From a checkpoint of a small self-supervised image encoder: depths [5, 5, 5], adamw at rate 0.00086.
Rows from block 11 of a small self-supervised image encoder, named by matrix and row number. Rows with one number within an expert belong to one neuron, the router's apart. Each number is 128 + 32 x the weight over its row's rms, rounded and kept within 0 to 255. All counts start at 0. Numbers have three digits each.
Before each expert's rows are labels from the 100 images, of 14976, where the router gives the expert most weight on average: "top examples" is what is common among them. Only what is clearly more common there than usual is listed. The data: simulated stained blood smears.
# router: router (model.blocks.11.mlp.router.weight, 8x256), inputs 0-127
# up: expert up (model.blocks.11.mlp.up, 8x128x256), inputs 0-127
# down: expert down (model.blocks.11.mlp.down, 8x256x128, transposed), outputs 0-127

# expert 7
top examples: kidney-shaped nucleus; discs
router.7:094161173125149174169202070109153126127156110106084170176127132081131087119120128084149111111111138133123080141104135108095144086197148091137158144133087146134123108138133071129102126156075142126109141097161159071147135097173118143149099157076102106156143160155094115094114070189105144164160102174162157148155095097144191123093182101127074157180113152136123128115141141117184165178155
up.0:074132142148151152121085124107168140080140130174180130099105108175116151092136169154138150172138138188080145073117144113131154140138054137111058080088142091130140133137093141148179096106103183123133116143132130118106128100190063103154117151150155169125160181106079148123175161109139137076134179137133112143096166152116117181161199111121124148063018171136140145095088158142154104142173
down.0:175157114082157100122111142135133085092107165090119122156157173060073143091164138118115140100086141166210163134132132103136123154129126121080109048132166121141131160158089094184102124145126099138121191108124122177190128103113184132107154162050104166122134129120061077129111123127133095168097153142094099114090160144163127123061098138099139116072129090168114185144127124133119136116101
up.1:135141076134191151185084167120128174134114123123120141102128113108112192111140125118103127140119181117124117095161178174163124188122104130141114157173097188158142088151177136116144153147107125115159111140134154119092172080107182152176086123092127041131134129158134155149152144104174092091104147120106136151117118202132104091184137150143117116129200093119134119108114119124125146125138
down.1:102194151130197089173149179133126190171161096086122172112130224128083094164153149163095098133136125129082132149178134098115192159095122154188115155129108132091109138133124223120116189070153135102169084129127113141084102138106175093166124131136181056092126136111110132163128143171179147105104213112125094085132129144061132112154084143098128113083112046154120113107073136105144118081156
up.2:126081120089092171129130167119151148160120139183080128150091067156112109098083117126138107091202203095149153172104141158152153150063102200174116124133139120134143105152101230081142106167129114106152158123154132104106107118098145107154172180196137130101119106118101091103102141100144127142127137131134087113089153190131090200151163093113153158051145149121134166118144083164120154089095
down.2:142126132132120103131139066147105118120161187116120141135131166061116120150082144199102140086114150198101154158148108082143133123124098134091082170137110145152169127165113199126151119116119100124064104174145065095089121124134141156088188135113122145163145132143120146096114141112124087110099149104116070116091107172135196147137164138078120153136110145116099084151106124097135083133156
up.3:070081089075135216178125146134148171042189106114117109172174158171132131139128141155164160105187086117152179142081124089174093102169150125121115112109109189131135143142105174094225146132113104145134129119163134101084140129107159134124144144086165113107128058108152130120179157102163193180111154127100120083158122155084131211109128088163159163123125142142197163128098155162098152122169
down.3:091129111118091125101120086138117092119134128130143102086161137164119174146078133133174154194061131144132110155075122137173164144160165117115098092167162109097111140115126070113106135154139140089162186103091175111122118148151133090112150182111182097126117128113102168143132110161127165203175086198133028174089146060206139132089129116127143152129073152095123060172112125124122124119136
up.4:163150125113127102104133151165135115174087188134131154119103117129092109109137146094075118113152059109148126131174188150162069126093080149180095045067068142126143144161103094150116189103134119077127150113155168178133135176146163117156071129123095127157087118097117129142116146134147056085143182156109117194118099157114078124109119110119113116118125087105130160105146172168131151155082
down.4:142159131054169076155151122164128159127114189155103180154165090125149137151114108118075107171154115142102084046147125142073068156111070129092090092117141154180105166086098097108113136143127115128177079145138128107100098115136113059116100145173123126127098147143101165152125114170114097175143124178119085104144155143136193179082127142166128152063088149130107130130114168121195119115112

# expert 2
top examples: no large cell; ovals; teardrops
router.2:082107053169078159187079206137152162092165209130145082076209180149156167137099130115103137104101090120183156142136102119164149180174184086097122145151128120133092166104107164108110137113143107126209082129150128141185133129064136126117134065123153129121096128090122112120153145139129140080112115060098141168076164171101127101161127112100191134141154096161111181090118135093134146099130
up.0:111164124057142080111122153141134117129084145111113152120127091126061106157140172095118120137078139014143136156174136164124121122130093100105090062147175106137052197169148138065072102120110099085113138165173172205094193130145132142108142175118084123152140172065166187116139145151102123115127125104111080156107131123137109123151173151158096116185151140116111122122097104087155153159132
down.0:091142183132140104158089088187120112088175156150111094108093115150161138126153177131093108111078144139132099096144117051088084176142100175090104146200138170112116199158143154142136078118123079084099053168056122118134102039086163076128148153108123111113140117152146055146133171134114162086039145176151123120152115124129103112166158132186114148139129110133146113067156205099118135128120
up.1:078070112150079166152083189162120137107146111170100127138099123165092087073123100105162143166157095097158165135057106100102110119115101193129129108145121111095157118128181125133121101157130128140118162130158108061118120116122064070129098087152213091119136087122093115133122100106120123166041111133143178140154135150082141151103102156108130188109096130152154130179104136153141086112065
down.1:128132071139075130184143131150170166158143060137148078120150101138148142103110116146085149127141159166069173123134114080145041147186148075141114175110114086097132158067200093056083096152133173127104087134109069119116166142088145155149119114042123075143083110117084104169138142165142146077127103073113186168169155104138092135117134133137077138109093130120067161179104189127138094150185
up.2:131125120131109095118139154071123108115107128121136187180137078148089141154121186203136154132160142116090083099107136093144185148119139200104068093147126112104156075158132112184140093100115153159095160134143161101128152080162140157133145103104161100024138109119134124089093108079183121073126111204141093158189096141081180121070130149118143165057145152098102095140140113094130152177133
down.2:133140109143114094128141144117105117107126110117106133130069080101091153163133165118142155139110147178103123201097085127164080120147174089112122156082137088164128189123097121156164148138183128135112178134126194062111136133186104139176095122171102150167177164139103186127128097119178107201128120182116159140128131128131116066175138145039130145119170103120162175090116064156108190024129
up.3:155178096154090101141158060130128140150110143104092147143106110143086107096166214112093124145149124101162094108164155143087127109189123190136099112156151168114124192143120100135154128185111099165116156066089110105184159138129132095092120130199165158063168113109096090180100054108175069120160100141169079105109072139120150165150156151150179101125096132115161166167112150066123114163096
down.3:126083129124122123108167100124105138130131120107132159142077112087170091155170138094174113180128150092146145136160102123069131123205167149125132128125154105176164127080115129115122141066113133110159121251094152067081128150161143123118128148140080109115157100156053079110172172129101113129169076112105127120159167180148159100116146096129080098093147141091058140120151154086108133112111
up.4:168151184110120093114114105115176116150137092122119102145062091122105139144130136164057119145139177124103074128159097097179115113098132107103037145091102135159057140083132128093139134122106141139079207142081153156147122106167099178062183109124083167112085139144152136176138096085189156126088108112160094096168091102169162183147165085128101132105083148113157141138180130125128135149112
down.4:170125136130073067107178132064167121118158111118134158163117150137121056153150085152133170062125098112139150160134120077143159121094130109176143183122125139139158126078153125096131090111147144093100041152086092151089177119083097120141086142106144136161122160145166155142116131099154165134114095159125086156129103057167166141170219118181151103171079126143074130144140121163236189173196

# expert 1
top examples: crowded; small spheres; two lobes with orange grains; small cells: spiky cells
router.1:160155122092108060114134145084166094128120145170179146105112107122119131127097197142096170116084177124165105144173098159148119093113135110093128125181181093152049196185118095040139089118091170179106089133157154134126119110125126148106088176130125095125132162092180136126097146148102151150161073139103130121105131075107151113097145111131110121119144166131146122091129119074109118136175
up.0:182099120131098157117163137179161138076104134042103169071161103188173087234124038137144127148065138171108136134098137100133075149132174125108145085090159134106168150138093125175179129103108145153170163138104102145096117127158122093105124110093172133151127122117164084178128130120159158087065185107154149116103105107130164102135106136130139150108103140160148142102125203131133070130107
down.0:160097123128106094138202150159152156137110145163103109082104184106143129146144108143071153159114157164162173054099129107153089168082038101184173134143118131129101145101136129106175019140145129100190070189116098127096113180058113152161095133144113118072095138168125134111186132164069120116136135137182125156127149092135117182141173130163077110115151096082143111153112136108169174101137
up.1:126171189106118091099136112110166092119114108105100155155121068091102070106099192098116098143130205142143133093128118149114129107142131112096173144148165143119084159149047125050105111162112100182102114139119156147160101071152060117117162165137112158093136161059115165126159124065155120143146075215085134132143132125185164150110163166149101174138114198085156135152143079120130131137101
down.1:101125202145162141074113117107111157141111081148125137103076089123143152137149113165156134145130120168123094074119155083130081145126090126147120115102107155177164110120178150149153161166156159135171181083094141149092183113099154120140118146187111078207139164129102112163135103134193043171081099112167081105130098155096151208109139119170111112096069152118139144122106170126133136127102
up.2:149147153109122179184122123153163135156108104121162129135111100177151094161142104122114182132107180133081114105158166139119133178168071133092084129144119197129092166138143117146126098119118146092115144128105160158159114087146215089090163122122070104068086056135138227186107156119169081097139159108121169080079149154162151208108127134146125158106109046129168144144166120109110136153159
down.2:123114134190153147167160107160106133105160138151122143137032127074165152156099154082142030109094113112087124148130201145121128152135130129136170114099114118193152125128102099107103120124129147177159096160112153118146202119144156168116122111155087066127105143124109140173104145123159164106147144106168112191133161095118119130156123098111076169123090078056166109169168156142100098117116
up.3:210112115139151078128167100094119143097076075141136111128116160098180162179119084156108134146055095158136099044165154122180144129127130129134113091172134160141183113186102122157166139108204125143123111118144114155091203135128171146119152108109132152156134157169129139152127103116147068151162159082140130070131095113101154158127105090161112104124150111155119122143188185137113113132149
down.3:148141136101153135065095133141112125136101142132145112154075109131151095082135137122163156133132173080141157162095122105169130120076138106088159149089144131118097105118155121160131097150090088147056074088044080128182202131151052134157153193098125125121204132153207134072113097135123160106050096167124143140143136113136132187090139123162104108152115191089136115117097131143175170121141
up.4:185108143137129086136077146143141159249074118094162054063105138149098113151177148141155093116074067114146113130154155126154082150093077136104115137122105173156065152157164178131121139102106136111146093126104164164138154147176132158125161141064154110088145135114101110176170136079156103109180143160101127151113144135071074132156192088134108155135156111092128217074136148118111104157160
down.4:097112151189088153123152107082096090103152075123198171083147144152103088099136127097128132165127137149156144104111123169105144116155142168124137079119138157119157079084096163111084105210115121152106108183183093098086134136158111120132134110095109094100129072193184187116097117160083082158165148177150161147098118172139069114110106120127093090136113135154074057142088120136054118095147

# expert 4
top examples: two lobes with orange grains; target cells
router.4:145146190102109094105131139155151126178063099155124129136093093117099086107173162117060128202182130096092098085109133142109023111095081193144098057097134172145171146133090161155197125173130107165112185134091157166097128125128105137070155159170120111081141099085122199181080117042173102182081098168099133168120124095164106184081156110154122110113122098122182120135134118109145088168099
up.0:130160146133117150197114079176129090163145141133106148119115133167166148189135105121141107089137100165164145164133113133118115124104145106138132149162143060090165154124143108102168157125114126107143072092182137112120151143090151115136135131057155157129095091082081105086145124201124164131167157146154127080132154158061164155127123130096109146155154160176144185142095143079182102100131
down.0:142080107132157134100166129151136156187172106126132117192099098103060100154116128093162120167153118119158131099124099093122093130099049118083123101059051139099081103125197147130087128180106083097141063167100125148136144106140180148126137145108107137112138125155136123144113070108122132143144178096124130108133131188105117094148091141089125110151132127109096125150058157100177162060078
up.1:095099134160120171127119106131096146117111095094146131115089141179193149065106094185136156118068136187149087121067085072148122139173175135092164146097125142143189110110089187129170119076197110098078154069106068135119184156117146153109158096123156124111122120131165085152149075131146123132112130140137186109122104139091123154139171153170151076117120167141138113082123126141133082050122
down.1:118138140205172090128107129106146133088162150125114102098123107190132105032164145154160140039101111158121178145133107192144136132107160086162162166104135133123138111117183114150149155128145109085066094126116113140112144158125133190152102116128158138138133196124127113140152147166125140126103104067088123131160198116129111111125076166071191125167095167106114139155131126132104194128126
up.2:149077160132180115172168108144134135077164111130115132170120147131131188144102113120136059139124174149120093085112180135120099107109098126134136107115150104153161077177106126171161133123115117099116175110089133126080169128104100135104146102120118141143174123130155142140093091202062096131187111134101128132207134106056169127111168148191086055141191162138126124092160146181166145127095
down.2:077153112122165127148177192124128119165188152168138141188127117096124070155085166126118101110167105146083125171123136183173149135101134096163146171146093102114120186043170108065085169109066130135113094138210145107137118094110132116138086103091107112119065172156056141104139179114159159048118120113066124105104172140151148069150119131121143154101105137126080152113121149140118161138099
up.3:174150180087136080113147093115099138195091103103145146158120135082091103099121136074144116174142143099129090115146152168136103099083065139125128133087148131120170109150130141138093138146143095109057198175106136118085150133159113138144170163141103150150154156152160209144075135088148092179103072162154093165149084087121137126117190142157105107126107131087124100148137061136144151172080
down.3:054120101102115143109144207142130129092149189112137136159194140150140177132117116124139165035128131122138169132159109146098160138174131079107145114150129090133140109136112151077099136185156135151164076080177136157152110155087140157155098148079128136129122207153094111091113157166124198023141111099157123169028186155121073137131037167077150136148173150155089155104133138098097107119159
up.4:137098167153089108107112102123101121165090088115194044104069126162109146096148132125150128139135127128141141159095131127194075144087076175143120150101146101138136106113140206138125125108124109151040138167067138131096132111179113202120170138110125089147143095107136157141130124079129106186104134170106118146108099097142084122181146095136126110155121098086091125176112075124041158181134
down.4:073144117132129145092065162155107126122144157106147125123117140177152104133135147160112151086134155181141159136152101093141126196146149095088144189135119083061141111131085144105126099145091131108136087098124154146168067145108105137169148098127157130113114137105062164106143135130109154021170121095133152128069139145180064136131015151133129069185169077188110153128128128097032080116158